A small encoder-decoder audio transcriber, trained from scratch.
Model: 13.9M parameters, waveform 16khz input, encoder arch transformer, encoder norm rmsnorm, encoder moe top_k, encoder num experts 4, encoder layers 14, encoder width 192, decoder width 192, decoder layers 10, decoder activation swiglu.
Training: soap at rate 0.0019, 6500 steps.
Data: trained on babble in 24 made-up languages, each with its own sounds, syllables and stress or tones, from a formant synthesiser, 39062 training examples, 42.6 epochs.
Rows from block 5 of the audio encoder of a small encoder-decoder audio transcriber, named by matrix and row number. Rows with one number within an expert belong to one neuron, the router's apart. Each number is 50 + 12 x the weight over its row's rms, rounded and kept within 0 to 99. All counts start at 0. After the name is the row's rms in percent of the matrix's.
Before each expert's rows are labels from the 100 clips, of 14848, where the router gives the expert most weight on average: "peak on" is the class under the peak. Only what is clearly more common there than usual is listed. The data: babble in 24 made-up languages, each with its own sounds, syllables and stress or tones, from a formant synthesiser.
# router: router (encoder.blocks.5.mlp.router.weight, 4x192, trained with AdamW), inputs 0-63
# gate: expert gate (encoder.blocks.5.mlp.gate, 4x192x192), inputs 0-63
# up: expert up (encoder.blocks.5.mlp.up, 4x192x192), inputs 0-63
# down: expert down (encoder.blocks.5.mlp.down, 4x192x192, transposed), outputs 0-63

# expert 3
peak on: silence
router.3 097:53 42 37 58 45 37 49 44 40 39 56 41 58 59 57 47 33 44 26 75 38 73 47 36 54 25 64 58 43 51 33 46 53 46 23 60 37 77 63 56 50 51 62 74 42 46 54 46 36 45 33 46 52 40 56 56 43 55 56 62 47 44 51 73
gate.15 106:42 61 55 40 58 45 41 52 46 59 80 56 58 56 64 51 51 53 50 48 64 56 45 43 59 52 61 43 46 50 64 50 58 74 48 72 53 48 42 47 69 36 65 58 51 50 48 53 39 33 17 49 64 32 39 36 38 39 48 28 34 52 37 32
up.15 112:71 52 51 86 48 51 43 27 40 56 85 43 42 49 39 24 32 47 69 64 50 54 53 51 46 54 29 48 28 57 38 45 56 54 44 60 71 44 58 47 55 71 60 67 43 52 51 41 32 49 50 61 54 42 52 55 43 43 52 69 66 72 57 69
down.15 107:46 37 57 54 29 29 60 51 59 78 50 60 47 38 81 68 28 53 41 47 47 62 64 46 34 46 68 65 50 52 64 47 54 56 63 59 61 46 62 55 34 50 36 57 27 58 31 50 57 50 65 68 36 46 53 41 42 27 41 59 47 35 73 28
gate.16 098:27 45 56 39 44 34 62 40 46 55 55 70 39 48 64 59 42 46 78 53 34 53 42 61 61 47 48 60 62 32 31 40 45 55 45 60 71 49 54 64 47 61 64 38 41 47 38 59 48 47 48 74 49 72 29 56 52 44 47 47 55 23 40 43
up.16 101:43 53 47 60 41 63 67 47 52 57 50 43 49 52 40 52 58 59 44 49 50 71 29 46 45 53 40 54 71 54 65 51 41 27 41 36 40 56 71 61 54 37 63 45 48 67 62 34 56 40 65 53 42 63 71 39 67 41 72 28 42 56 64 55
down.16 106:55 34 30 44 59 43 57 51 46 67 49 60 61 38 65 62 35 28 62 27 70 48 48 59 36 76 31 42 49 74 58 56 48 42 35 43 62 36 46 40 58 55 45 41 46 50 28 49 64 51 54 72 78 49 44 66 52 51 49 51 75 47 48 51
gate.17 107:28 54 58 65 52 39 39 57 51 57 57 64 63 30 38 24 47 50 47 59 59 33 49 63 38 61 36 48 47 58 45 55 63 53 42 68 65 75 34 35 70 68 29 43 40 60 36 56 45 58 57 53 28 51 36 67 50 61 47 47 50 64 24 48
up.17 097:33 47 52 70 51 35 40 64 44 64 55 61 56 31 50 24 52 53 60 57 51 40 54 64 43 58 37 49 44 52 47 49 62 44 37 53 67 72 38 34 63 65 44 23 32 58 45 44 43 62 61 47 36 59 39 78 46 55 45 45 53 56 19 51
down.17 106:32 38 49 65 33 23 33 54 53 48 42 49 30 46 55 52 47 49 62 71 16 52 48 36 53 45 53 60 54 47 44 30 51 44 51 46 77 36 55 46 51 37 50 51 52 56 48 70 40 47 42 60 30 32 59 37 18 40 61 50 69 42 55 63
gate.18 098:31 50 38 40 44 52 48 46 54 34 58 74 57 61 60 53 56 62 57 30 16 41 36 39 45 61 60 31 54 51 56 58 58 41 56 50 61 76 27 49 40 55 65 40 67 55 46 50 57 33 55 74 32 36 34 52 42 32 50 33 37 54 70 56
up.18 099:68 54 66 59 52 58 63 48 67 56 51 22 41 47 37 39 56 53 38 74 68 57 76 58 55 35 56 54 48 50 45 29 40 41 61 43 28 22 59 50 56 42 39 55 37 35 42 46 50 64 53 31 61 63 59 58 40 73 66 67 66 51 21 50
down.18 097:48 50 60 37 53 67 58 63 32 65 47 62 28 41 48 42 55 44 35 61 54 49 57 40 27 42 64 74 49 17 48 64 51 61 58 71 62 35 36 46 40 70 32 38 44 55 55 54 34 31 64 41 50 67 40 73 36 55 46 51 55 60 51 36
gate.19 104:55 51 56 46 45 54 58 64 44 34 53 42 63 70 47 31 49 58 36 66 63 56 47 38 70 50 54 84 43 48 33 33 48 31 52 46 58 37 68 42 31 55 40 65 27 65 52 56 56 34 43 53 52 25 32 51 53 58 47 50 28 59 33 50
up.19 104:40 65 26 63 53 49 46 25 39 56 56 47 64 32 50 69 46 50 82 54 47 43 48 40 42 33 53 36 65 40 53 51 63 32 51 53 54 56 34 56 60 44 46 47 69 52 51 44 67 61 61 60 34 83 47 41 46 47 61 54 68 60 69 43
down.19 095:46 62 46 46 73 47 63 49 36 66 58 51 59 71 34 51 64 47 53 51 51 60 61 69 53 36 43 42 39 48 87 50 37 61 61 54 62 72 56 78 34 43 33 50 49 58 58 49 59 42 58 49 60 69 49 73 42 52 38 77 31 46 46 46
gate.20 117:59 47 69 61 60 50 27 43 50 59 56 44 29 48 54 61 36 53 53 44 54 46 50 53 59 50 58 29 36 58 50 46 51 60 50 57 67 64 77 49 46 58 73 56 46 48 49 51 40 33 57 29 42 41 48 70 43 37 52 40 42 47 49 53
up.20 119:64 49 58 59 48 57 40 56 42 49 59 57 26 57 48 61 43 49 48 49 52 70 45 45 52 56 62 33 43 39 56 49 49 48 55 53 50 61 70 44 46 50 83 56 41 44 46 43 27 36 49 20 48 49 31 65 38 29 48 43 31 41 38 63
down.20 111:54 42 41 45 24 52 36 63 53 70 53 61 43 59 68 44 47 56 46 52 54 50 18 52 64 32 42 51 34 41 63 46 62 63 36 63 58 56 57 45 37 53 45 52 67 50 58 44 57 39 54 43 24 54 62 40 43 36 42 35 33 36 61 45
gate.21 108:38 57 41 13 73 56 65 41 46 31 49 44 41 54 65 52 43 29 51 54 64 44 57 66 38 46 57 62 65 46 32 35 54 50 67 42 41 62 59 62 61 36 72 71 29 58 44 45 27 58 55 58 64 60 46 28 62 34 66 52 42 52 29 56
up.21 108:60 72 46 39 17 46 35 52 40 60 68 58 34 45 40 52 65 60 41 34 28 53 51 43 77 56 42 71 32 50 37 68 65 47 27 48 46 48 30 59 50 53 33 27 69 43 58 46 55 41 56 42 48 60 61 44 40 64 62 56 57 54 58 67
down.21 107:53 43 57 39 41 37 64 59 57 55 44 37 62 58 53 43 41 56 70 52 57 47 48 36 52 47 35 43 33 50 68 45 44 47 54 54 48 57 38 47 54 62 32 56 46 40 44 40 32 33 66 36 47 34 43 67 45 41 46 50 39 47 38 61
gate.22 121:27 72 62 52 56 58 53 51 41 67 45 65 48 45 39 55 53 44 51 64 57 63 48 68 34 45 42 73 53 34 44 52 44 56 24 29 61 55 49 37 62 63 48 55 58 49 50 73 35 68 59 44 40 38 45 41 69 46 49 53 50 43 35 48
up.22 109:37 65 55 56 56 57 52 62 42 61 49 60 55 46 38 54 69 27 47 59 44 53 51 68 31 46 43 67 54 36 47 49 35 51 25 27 52 55 55 40 57 65 46 47 60 47 54 67 35 64 54 48 38 26 43 33 75 53 39 55 51 46 40 50
down.22 111:43 50 46 67 40 50 50 26 51 40 46 44 52 40 33 34 71 69 44 40 28 58 67 59 46 38 39 62 33 30 39 31 48 68 53 36 47 56 55 52 48 66 46 63 64 64 48 52 55 50 65 64 34 50 59 82 67 29 39 48 25 38 49 66
gate.23 099:35 61 43 56 55 42 55 46 78 43 50 36 48 50 82 61 52 53 37 63 34 52 43 21 53 26 51 52 56 41 55 36 46 47 60 63 47 60 49 38 52 58 62 72 30 39 46 52 52 65 73 46 28 48 47 40 50 49 40 19 44 39 64 46
up.23 099:36 49 53 67 58 51 48 40 74 49 40 32 39 66 82 63 47 61 46 63 39 28 50 24 48 23 49 42 48 48 46 40 42 34 50 65 47 59 44 41 44 56 62 69 13 39 35 50 51 61 51 52 31 50 47 32 53 55 47 19 40 45 70 45
down.23 098:47 42 26 60 55 56 46 67 31 36 42 47 54 53 51 49 35 38 55 41 57 28 25 50 56 39 78 53 39 59 50 38 52 38 27 75 32 69 82 46 60 42 47 55 29 39 34 59 45 42 40 43 41 65 56 48 31 62 59 71 48 61 62 45
gate.24 120:34 50 42 60 50 76 55 42 64 41 39 65 59 61 38 43 58 51 59 70 47 52 41 70 57 39 48 28 66 61 53 36 63 29 42 46 45 59 36 64 51 46 54 34 51 70 40 37 61 38 43 54 46 54 46 35 63 51 48 61 65 32 59 63
up.24 122:64 67 67 45 42 42 46 76 79 33 42 41 47 59 53 52 62 38 47 37 63 29 61 39 44 60 39 47 33 42 46 60 48 50 70 57 41 49 43 56 57 69 36 70 44 40 59 53 51 71 40 55 47 48 29 53 39 49 42 41 46 74 53 34
down.24 113:64 51 39 69 52 37 68 52 54 20 46 51 59 53 71 32 36 52 68 66 24 47 46 39 63 47 66 33 57 37 67 52 46 34 60 53 42 64 40 77 42 34 58 79 48 46 60 62 47 48 51 33 36 48 67 46 43 51 45 44 62 77 48 52
gate.25 098:42 62 34 44 82 33 69 46 40 28 61 41 44 57 39 48 66 52 63 48 53 36 46 72 54 60 46 61 42 47 45 38 34 53 66 37 65 27 50 68 67 49 56 60 68 53 57 49 38 54 63 34 34 50 51 49 28 58 60 45 56 49 64 38
up.25 099:48 36 63 63 41 46 56 60 32 46 52 53 71 47 46 59 44 30 50 68 72 63 42 44 46 56 28 60 55 31 75 42 53 44 30 48 57 72 46 33 27 58 41 47 43 52 42 40 69 47 42 47 71 42 55 38 61 41 53 56 50 50 46 75
down.25 098:57 19 47 27 24 55 55 59 73 63 45 43 50 46 37 85 55 57 43 26 44 45 46 60 36 48 61 59 60 65 64 37 54 61 66 43 52 50 58 57 52 57 45 62 47 70 47 55 55 46 52 40 37 42 46 40 43 54 45 74 51 57 46 55

# expert 0
peak on: /æ/
router.0 097:60 74 48 14 80 60 46 40 46 61 60 38 63 54 48 53 63 52 52 42 40 33 44 44 55 51 59 52 71 60 66 32 52 66 78 73 55 39 71 41 59 63 51 57 61 31 53 64 44 47 48 64 49 56 50 41 45 34 50 59 56 52 49 49
gate.15 097:55 56 59 43 44 67 35 16 39 61 35 36 28 44 64 51 38 25 38 63 55 55 31 40 43 44 54 72 57 59 53 64 69 47 59 47 38 63 35 51 43 32 45 48 33 53 60 54 56 46 79 69 52 56 54 41 55 61 40 53 62 26 48 50
up.15 101:26 65 87 51 47 44 41 63 48 60 48 64 68 40 55 46 55 60 50 60 49 52 43 56 43 57 72 44 39 59 50 50 63 46 33 37 50 34 61 50 63 61 40 35 68 36 61 29 54 56 50 55 42 35 42 61 44 43 46 39 59 23 34 43
down.15 098:54 63 52 47 69 73 45 62 51 64 45 39 35 81 53 59 43 71 60 66 47 61 46 49 57 34 53 57 87 51 53 64 45 67 57 58 66 59 42 40 45 44 65 60 54 60 45 78 44 37 55 34 48 40 52 47 57 44 42 45 36 47 39 54
gate.16 094:39 40 63 38 57 78 44 26 38 51 59 34 51 60 43 79 65 46 72 46 29 47 44 40 56 61 73 52 37 34 37 42 29 83 46 52 57 35 66 49 71 57 41 52 60 69 61 46 43 44 47 55 46 41 36 50 68 44 54 57 43 36 60 65
up.16 104:62 55 40 48 31 49 59 62 54 56 53 34 52 44 42 50 63 58 28 38 53 38 52 48 40 38 43 62 60 82 43 52 73 36 64 54 53 50 39 44 43 60 52 58 73 26 55 33 60 54 54 46 54 47 49 56 18 58 42 60 39 54 77 61
down.16 100:43 45 48 45 46 37 53 60 56 26 44 43 50 54 71 62 73 62 40 41 73 48 63 50 46 37 32 57 40 53 64 62 61 38 46 31 63 47 46 38 65 46 60 57 66 40 44 23 48 72 43 38 49 45 52 47 68 52 37 51 56 48 74 50
gate.17 095:63 56 53 58 54 39 43 34 57 55 63 40 37 54 61 66 45 57 39 62 35 21 54 39 33 40 48 76 46 51 61 77 58 30 42 61 28 56 66 32 55 48 40 52 69 53 52 42 57 68 55 38 55 39 72 44 40 54 69 55 60 48 45 42
up.17 095:53 44 58 41 40 37 41 61 33 51 46 57 69 55 56 44 68 30 42 58 54 70 51 46 62 76 73 32 57 40 41 28 33 58 56 72 67 56 61 47 40 76 66 49 26 39 57 57 42 58 42 49 68 53 25 54 68 48 36 71 34 64 54 30
down.17 092:51 51 35 28 34 57 20 40 30 44 55 69 45 79 47 53 41 57 41 31 47 27 72 46 62 57 53 44 54 45 52 83 45 31 32 47 52 39 46 60 56 44 44 46 53 41 74 64 66 69 57 62 62 55 53 63 29 81 45 45 69 47 36 50
gate.18 088:57 45 65 56 61 66 52 54 46 49 41 38 43 58 31 49 57 56 49 50 62 56 51 62 60 55 50 66 52 66 50 61 45 50 55 44 53 68 45 69 57 27 28 60 52 79 44 52 65 32 58 47 45 55 55 28 47 65 42 52 54 54 47 31
up.18 089:51 39 59 39 56 35 63 52 61 61 61 65 43 52 47 62 46 80 42 51 70 50 59 47 50 53 58 39 40 42 25 40 37 18 79 19 52 26 37 44 50 50 49 66 68 89 59 50 62 45 51 61 39 53 38 39 35 66 46 44 52 59 48 37
down.18 102:40 57 28 39 52 45 49 31 32 69 60 36 35 40 51 38 79 52 42 54 60 62 59 37 44 49 51 51 52 52 45 55 69 67 47 42 77 62 48 44 49 64 64 49 33 62 48 53 32 66 47 30 46 62 43 15 57 52 66 45 61 55 60 55
gate.19 101:53 47 61 69 67 51 69 62 68 52 45 48 46 51 55 42 48 63 44 66 67 56 63 54 60 59 26 24 38 71 17 53 69 52 51 53 54 56 52 52 70 37 36 50 42 60 46 60 35 62 57 45 44 40 46 49 49 50 59 44 64 73 49 30
up.19 106:32 67 56 54 35 57 52 61 58 54 38 49 44 46 32 55 25 62 37 68 49 47 57 58 71 48 42 57 53 49 45 39 41 25 47 60 56 48 39 77 62 50 49 40 43 66 31 47 45 50 67 57 49 36 24 59 53 29 51 39 49 52 44 53
down.19 101:38 45 43 23 48 39 47 48 52 48 53 61 50 66 66 62 50 39 54 26 58 54 34 47 57 55 66 49 39 64 46 56 46 63 76 52 58 58 54 55 36 51 56 58 56 55 46 51 33 47 50 34 24 45 37 47 65 61 75 42 52 31 57 40
gate.20 107:72 66 79 65 39 28 14 50 60 35 51 40 44 55 59 56 70 42 70 81 53 44 35 38 54 48 51 36 47 49 52 47 56 52 41 51 59 45 42 43 62 47 47 60 65 39 53 54 35 31 54 52 55 67 29 60 49 45 56 62 38 68 62 64
up.20 104:66 60 65 70 33 53 52 47 41 52 37 65 46 44 58 62 54 40 70 69 48 43 34 53 68 66 46 41 33 64 71 76 52 31 38 33 36 61 47 57 60 44 49 50 75 53 46 39 44 74 34 51 55 53 57 62 59 67 53 54 54 74 42 52
down.20 104:42 62 28 27 68 36 47 44 55 52 48 49 38 39 30 67 39 39 66 57 48 50 51 59 54 47 68 53 39 59 53 35 56 67 84 63 51 48 61 48 43 49 38 49 52 67 38 63 26 32 39 37 53 40 52 47 28 53 36 39 30 39 45 30
gate.21 106:33 53 33 73 56 42 28 41 52 40 50 59 25 46 60 46 38 71 36 63 22 38 34 68 44 53 35 40 63 56 54 65 74 69 34 47 31 58 38 44 53 81 31 48 34 67 30 35 58 50 58 44 53 55 49 51 47 60 52 62 37 44 66 52
up.21 105:47 40 64 32 31 45 62 53 30 63 50 55 47 53 36 59 59 45 48 57 72 49 50 27 65 57 49 55 38 46 40 42 54 42 68 55 59 51 59 43 51 58 61 50 64 31 52 58 47 38 26 64 49 47 41 57 53 46 51 71 58 53 46 51
down.21 104:22 53 39 51 60 36 56 26 56 23 62 42 60 31 49 72 54 59 43 35 57 63 65 42 42 42 45 71 34 49 53 54 52 45 38 53 55 40 42 56 50 74 71 56 42 47 14 55 50 50 59 39 57 56 35 54 51 56 34 74 41 42 43 57
gate.22 099:72 65 43 48 32 61 56 17 40 37 46 35 70 52 50 50 39 71 73 48 29 64 48 55 50 57 57 48 48 57 57 54 65 38 56 47 66 49 47 46 59 41 49 68 19 55 56 39 71 46 75 48 47 56 52 68 45 53 49 54 68 45 49 39
up.22 092:51 43 53 46 49 59 49 25 52 38 43 34 50 33 58 40 12 45 53 82 25 58 69 47 34 41 50 39 59 35 35 46 59 43 61 44 62 29 40 40 46 64 47 34 58 74 64 64 61 60 59 39 50 59 35 72 53 44 57 59 55 38 51 30
down.22 098:31 40 42 38 47 60 61 42 44 28 65 48 46 35 58 88 62 40 72 46 50 53 53 73 44 62 42 66 35 45 46 57 54 57 46 60 48 60 40 43 58 28 56 48 73 67 61 36 39 39 43 60 56 43 69 63 71 49 76 58 49 60 42 23
gate.23 096:58 45 68 57 34 56 75 54 60 69 66 48 15 53 57 51 39 54 72 43 57 53 54 56 45 52 68 51 60 60 36 40 50 56 48 35 54 59 37 65 39 55 50 54 56 58 44 60 43 41 37 65 38 48 55 50 41 51 54 45 48 60 70 36
up.23 099:53 56 35 52 71 41 49 41 39 19 57 43 63 31 57 28 51 15 36 41 51 54 67 47 40 56 56 56 60 37 46 57 59 66 58 63 51 39 40 43 58 70 53 35 54 66 44 36 51 34 35 62 63 53 41 40 64 41 64 56 32 38 61 62
down.23 099:50 51 44 75 60 44 21 27 38 58 41 58 52 32 50 60 52 57 53 48 65 62 25 66 50 59 56 58 47 59 33 40 65 45 48 47 54 54 82 46 44 68 89 73 56 32 53 57 34 55 48 46 49 51 67 35 60 34 49 67 55 39 57 63
gate.24 106:26 42 52 42 69 47 51 48 55 58 59 44 49 54 45 34 22 43 29 42 49 46 62 60 64 39 56 49 48 47 76 62 49 67 72 51 46 34 43 55 65 48 58 40 62 57 25 69 42 64 22 53 53 41 42 44 59 63 70 72 36 49 54 31
up.24 111:54 49 58 49 52 55 44 52 49 44 57 61 72 65 28 49 41 65 55 38 59 47 44 59 50 40 63 34 37 59 70 54 50 67 55 41 37 65 46 37 51 46 46 45 35 66 48 59 37 53 45 45 57 38 63 64 38 47 62 59 33 61 41 59
down.24 109:39 55 63 62 77 49 41 58 16 33 51 58 54 51 50 41 62 49 46 55 56 32 44 51 59 47 30 62 22 64 45 66 31 52 47 72 57 50 46 54 71 63 61 45 57 63 44 55 60 60 42 61 47 48 33 46 52 63 47 57 54 63 55 51
gate.25 102:57 45 50 68 42 59 66 61 51 47 63 51 69 61 39 65 56 66 56 32 43 62 54 41 44 59 52 54 25 56 78 66 30 57 70 41 40 52 49 66 43 66 44 51 82 68 63 32 40 77 35 33 48 78 36 58 33 60 56 58 52 46 38 56
up.25 109:47 48 51 68 48 43 67 50 51 57 50 45 49 62 50 51 52 48 39 14 50 54 68 51 45 43 40 52 54 51 48 31 53 59 53 45 41 55 30 31 32 60 42 40 91 43 50 33 47 72 44 48 38 61 63 54 47 54 37 79 26 48 56 52
down.25 105:67 47 67 56 49 55 67 34 30 44 42 31 67 55 55 63 71 66 46 42 51 47 59 52 48 55 59 22 66 55 40 47 40 75 50 28 35 35 56 44 55 69 29 30 68 58 49 63 37 65 56 34 39 66 59 52 26 50 54 55 69 55 67 43

# expert 1
peak on: /ɑ̃/
router.1 097:58 46 47 55 28 42 70 56 24 90 50 50 72 46 55 66 78 65 67 51 45 96 60 53 45 60 54 43 58 51 55 43 49 51 49 71 49 45 45 58 35 79 41 49 55 48 65 66 64 48 36 52 65 52 30 54 37 64 46 54 43 58 50 41
gate.15 111:56 51 62 53 47 44 63 67 51 45 40 35 49 48 48 36 71 55 52 67 68 53 51 46 41 36 32 48 39 63 57 50 52 41 36 79 31 45 28 52 65 37 44 54 44 49 55 50 52 50 61 70 46 47 60 61 55 43 63 59 52 49 48 55
up.15 112:44 10 36 40 49 43 47 58 52 57 60 45 48 62 49 57 75 64 38 49 30 47 65 39 55 37 53 42 56 65 60 64 63 66 50 55 34 52 35 67 49 43 54 75 36 58 55 43 23 60 62 68 57 52 51 44 55 74 49 66 39 48 57 26
down.15 112:42 50 42 44 49 60 47 64 47 43 39 61 48 31 49 49 26 48 15 50 56 58 68 50 60 39 33 37 47 47 48 22 65 55 52 43 44 48 39 64 66 50 58 50 16 73 72 54 52 42 67 54 44 50 48 47 71 23 53 47 45 49 35 66
gate.16 117:58 38 50 65 44 50 42 45 30 48 44 39 44 73 47 41 25 69 61 56 43 35 69 38 49 51 51 44 55 49 35 45 51 40 48 48 49 67 60 75 59 37 53 35 57 42 64 51 65 42 58 41 63 47 51 51 33 67 56 30 49 47 50 30
up.16 115:36 58 34 44 37 46 61 70 66 62 54 55 49 43 51 66 79 51 44 50 27 59 49 62 56 50 35 60 37 60 47 53 38 44 58 67 53 45 54 44 46 46 43 62 36 64 30 49 32 59 43 40 32 43 39 49 50 47 52 41 43 63 57 45
down.16 114:65 41 54 43 67 62 70 37 44 36 38 43 36 60 47 48 48 64 37 45 66 47 43 56 51 49 55 52 36 45 38 50 48 48 58 63 63 73 40 65 47 64 42 26 50 50 46 48 27 51 32 52 32 53 43 46 39 48 58 41 63 46 67 40
gate.17 100:40 55 47 50 49 45 51 52 77 49 82 52 49 42 59 36 51 68 48 35 47 28 57 70 54 38 50 55 51 53 65 44 68 36 52 53 60 34 57 40 60 49 60 45 45 49 63 67 27 53 37 57 48 44 79 59 50 53 48 46 44 65 65 40
up.17 103:46 42 42 53 60 41 60 45 55 58 77 57 41 40 44 53 56 52 35 27 74 48 51 68 46 58 47 54 34 46 62 54 61 25 52 46 57 39 45 58 44 51 47 49 82 52 54 68 23 54 43 56 50 53 34 76 75 63 41 54 43 53 50 50
down.17 104:58 42 51 48 77 40 65 38 64 53 16 58 26 52 50 55 41 49 40 46 53 37 37 63 31 65 40 48 50 59 55 59 58 38 69 53 56 75 47 65 41 67 41 29 53 42 59 31 61 49 44 65 46 45 40 40 57 34 45 48 43 62 61 45
gate.18 102:50 52 52 29 55 46 58 48 48 50 42 65 35 39 57 49 68 49 42 80 57 52 66 52 60 57 50 70 59 52 50 51 37 31 49 60 42 47 41 38 58 30 54 62 64 52 30 51 41 60 68 40 63 34 60 45 66 57 52 44 46 70 23 43
up.18 103:42 79 48 65 42 52 58 23 63 48 48 48 46 58 31 46 37 35 60 78 76 44 25 54 23 39 61 48 38 60 45 44 60 41 46 35 60 69 56 45 38 43 57 62 38 51 47 46 44 50 47 51 43 63 20 33 48 58 58 48 53 47 58 69
down.18 103:38 52 41 62 71 64 50 44 61 46 51 65 30 41 38 37 55 45 45 28 48 47 41 46 36 43 26 46 55 58 32 41 67 69 24 44 55 36 64 50 44 70 58 40 47 55 57 39 60 57 55 55 62 16 47 45 30 53 38 30 52 48 30 55
gate.19 111:39 48 45 57 47 41 64 64 39 44 50 40 63 41 55 55 66 56 47 40 52 32 50 36 49 56 77 50 47 57 62 61 49 41 46 41 54 61 34 52 45 59 32 47 56 56 57 42 53 38 68 48 25 63 49 63 44 54 56 32 60 63 29 56
up.19 113:40 32 52 49 49 48 46 57 25 55 60 42 61 31 55 62 40 48 37 68 53 41 53 59 47 46 45 40 59 46 56 54 41 46 42 37 60 38 51 66 52 62 27 49 45 54 48 52 40 56 39 42 51 65 41 84 47 65 63 42 62 66 38 31
down.19 099:60 41 54 40 61 52 55 48 55 48 53 69 50 62 50 55 52 68 52 51 45 26 84 63 44 52 74 50 84 44 54 28 56 43 57 57 44 71 49 34 33 28 43 51 57 36 46 53 50 38 42 55 53 56 48 47 62 59 33 41 27 44 63 75
gate.20 099:32 27 44 50 46 39 51 36 56 21 29 73 22 38 56 42 65 50 52 59 65 65 44 41 48 39 30 53 44 42 60 29 42 37 40 48 40 73 40 41 58 38 57 43 42 38 58 48 38 41 18 44 41 40 44 79 60 65 55 32 51 36 56 67
up.20 091:50 42 40 59 35 32 61 36 38 35 38 63 32 41 60 40 77 61 39 57 58 62 49 45 50 43 32 41 43 45 52 33 26 39 43 58 56 45 40 50 56 52 45 49 76 33 38 70 36 54 30 59 56 36 42 65 62 55 50 43 38 37 41 42
down.20 096:56 35 42 51 51 76 39 40 69 62 44 33 61 64 77 29 53 41 39 35 64 45 67 62 39 54 53 37 50 39 41 15 42 31 48 71 52 42 48 68 41 38 57 35 63 65 27 47 48 41 54 59 64 41 38 38 35 39 52 42 68 56 64 49
gate.21 100:71 56 75 41 29 55 51 40 44 63 57 47 54 52 55 34 56 42 58 48 48 50 48 61 51 66 48 39 40 43 39 66 60 84 35 48 50 59 48 21 25 71 64 60 59 43 66 50 42 55 41 57 56 67 34 49 52 69 58 53 71 46 64 46
up.21 100:41 38 37 62 56 52 61 68 49 44 38 66 39 48 51 59 31 49 54 58 50 48 31 56 57 35 58 54 67 51 38 46 62 40 61 36 54 50 60 65 59 64 09 48 48 50 37 67 36 61 55 52 35 67 50 17 75 34 35 57 38 58 44 53
down.21 102:54 49 31 62 64 60 55 43 50 42 50 50 39 34 36 40 73 41 37 38 44 41 47 41 57 53 22 56 29 63 55 50 52 64 47 31 59 55 36 65 57 42 41 60 65 51 49 30 60 57 40 35 40 60 53 30 43 45 52 59 65 64 46 59
gate.22 092:63 66 49 50 60 42 48 36 59 55 58 54 48 52 62 44 42 34 76 47 42 66 22 53 38 55 69 39 58 50 37 52 51 51 54 44 68 72 61 37 42 31 38 59 37 60 46 32 43 47 40 41 55 47 37 41 41 57 43 77 69 55 31 60
up.22 105:35 62 50 51 48 62 37 35 29 67 57 70 39 41 42 66 53 50 34 36 66 59 36 49 32 59 65 52 50 47 54 44 28 49 51 51 32 54 65 62 49 69 56 49 73 45 67 46 47 64 49 44 55 59 72 70 34 54 50 38 45 56 65 36
down.22 097:37 60 45 40 48 48 52 61 62 47 43 56 67 57 47 62 13 33 29 51 41 63 55 55 61 51 41 59 37 48 54 52 31 40 47 38 37 57 58 58 31 27 66 53 41 48 48 44 68 44 46 72 61 63 41 44 32 47 75 51 53 70 55 51
gate.23 091:47 52 51 45 31 61 40 37 39 43 37 47 46 52 83 30 43 51 60 38 47 50 38 47 38 38 47 42 68 38 38 20 42 40 44 59 44 53 42 48 59 31 52 58 40 74 78 26 57 67 36 51 60 61 36 50 62 41 38 23 56 46 50 42
up.23 093:44 50 31 46 52 62 51 39 35 40 38 56 52 51 50 31 41 33 43 48 60 49 39 61 38 45 43 72 38 54 56 25 45 38 39 70 58 55 68 85 43 53 50 35 63 66 39 48 58 71 29 46 53 60 48 45 75 40 41 39 45 56 30 43
down.23 101:60 49 51 73 60 39 68 58 48 56 34 44 67 40 62 50 52 48 57 43 50 61 51 50 52 72 45 36 53 51 58 37 57 37 67 57 58 40 62 61 48 30 51 45 37 68 40 49 67 47 66 58 65 52 68 34 74 46 60 47 69 57 48 51
gate.24 132:63 69 48 70 31 48 43 52 62 50 52 42 61 32 59 42 38 42 51 37 50 34 54 47 54 23 30 32 38 57 55 42 53 32 41 44 52 46 22 37 39 69 21 60 56 51 60 59 34 70 41 58 35 70 48 37 44 52 54 51 54 47 33 53
up.24 126:33 39 54 41 58 38 54 41 43 52 43 51 38 62 58 41 62 57 46 61 51 47 47 63 41 79 55 68 57 54 70 46 51 61 54 60 60 45 74 59 62 43 71 34 33 55 41 43 80 42 74 56 59 33 52 46 67 44 37 44 46 50 62 46
down.24 112:46 50 48 60 53 36 36 67 49 49 40 64 57 49 37 43 62 44 50 56 46 56 52 59 28 41 53 62 55 57 59 51 64 59 57 64 54 50 62 57 56 51 30 56 39 22 21 33 46 79 55 56 70 63 45 63 75 49 20 58 44 50 39 56
gate.25 108:59 48 24 61 48 51 47 73 59 31 55 39 62 41 57 65 75 40 52 58 63 79 53 45 55 60 42 68 54 42 52 45 33 46 67 45 71 61 29 52 57 54 43 68 53 53 36 51 52 47 45 37 32 43 16 73 59 43 49 65 29 63 51 42
up.25 102:57 39 82 36 48 42 49 38 40 55 30 53 43 55 43 47 19 71 57 52 33 14 49 50 51 52 64 33 64 51 49 65 62 63 27 58 34 48 64 54 23 48 62 35 59 60 67 59 46 60 37 57 74 65 64 31 41 49 63 46 57 38 54 48
down.25 104:55 44 21 42 54 44 48 49 59 59 43 51 41 42 50 45 53 40 15 58 49 65 28 48 44 52 43 76 47 50 61 62 41 51 53 49 67 68 57 53 67 50 48 24 53 42 57 54 52 61 47 56 33 34 37 49 43 61 29 32 54 49 56 49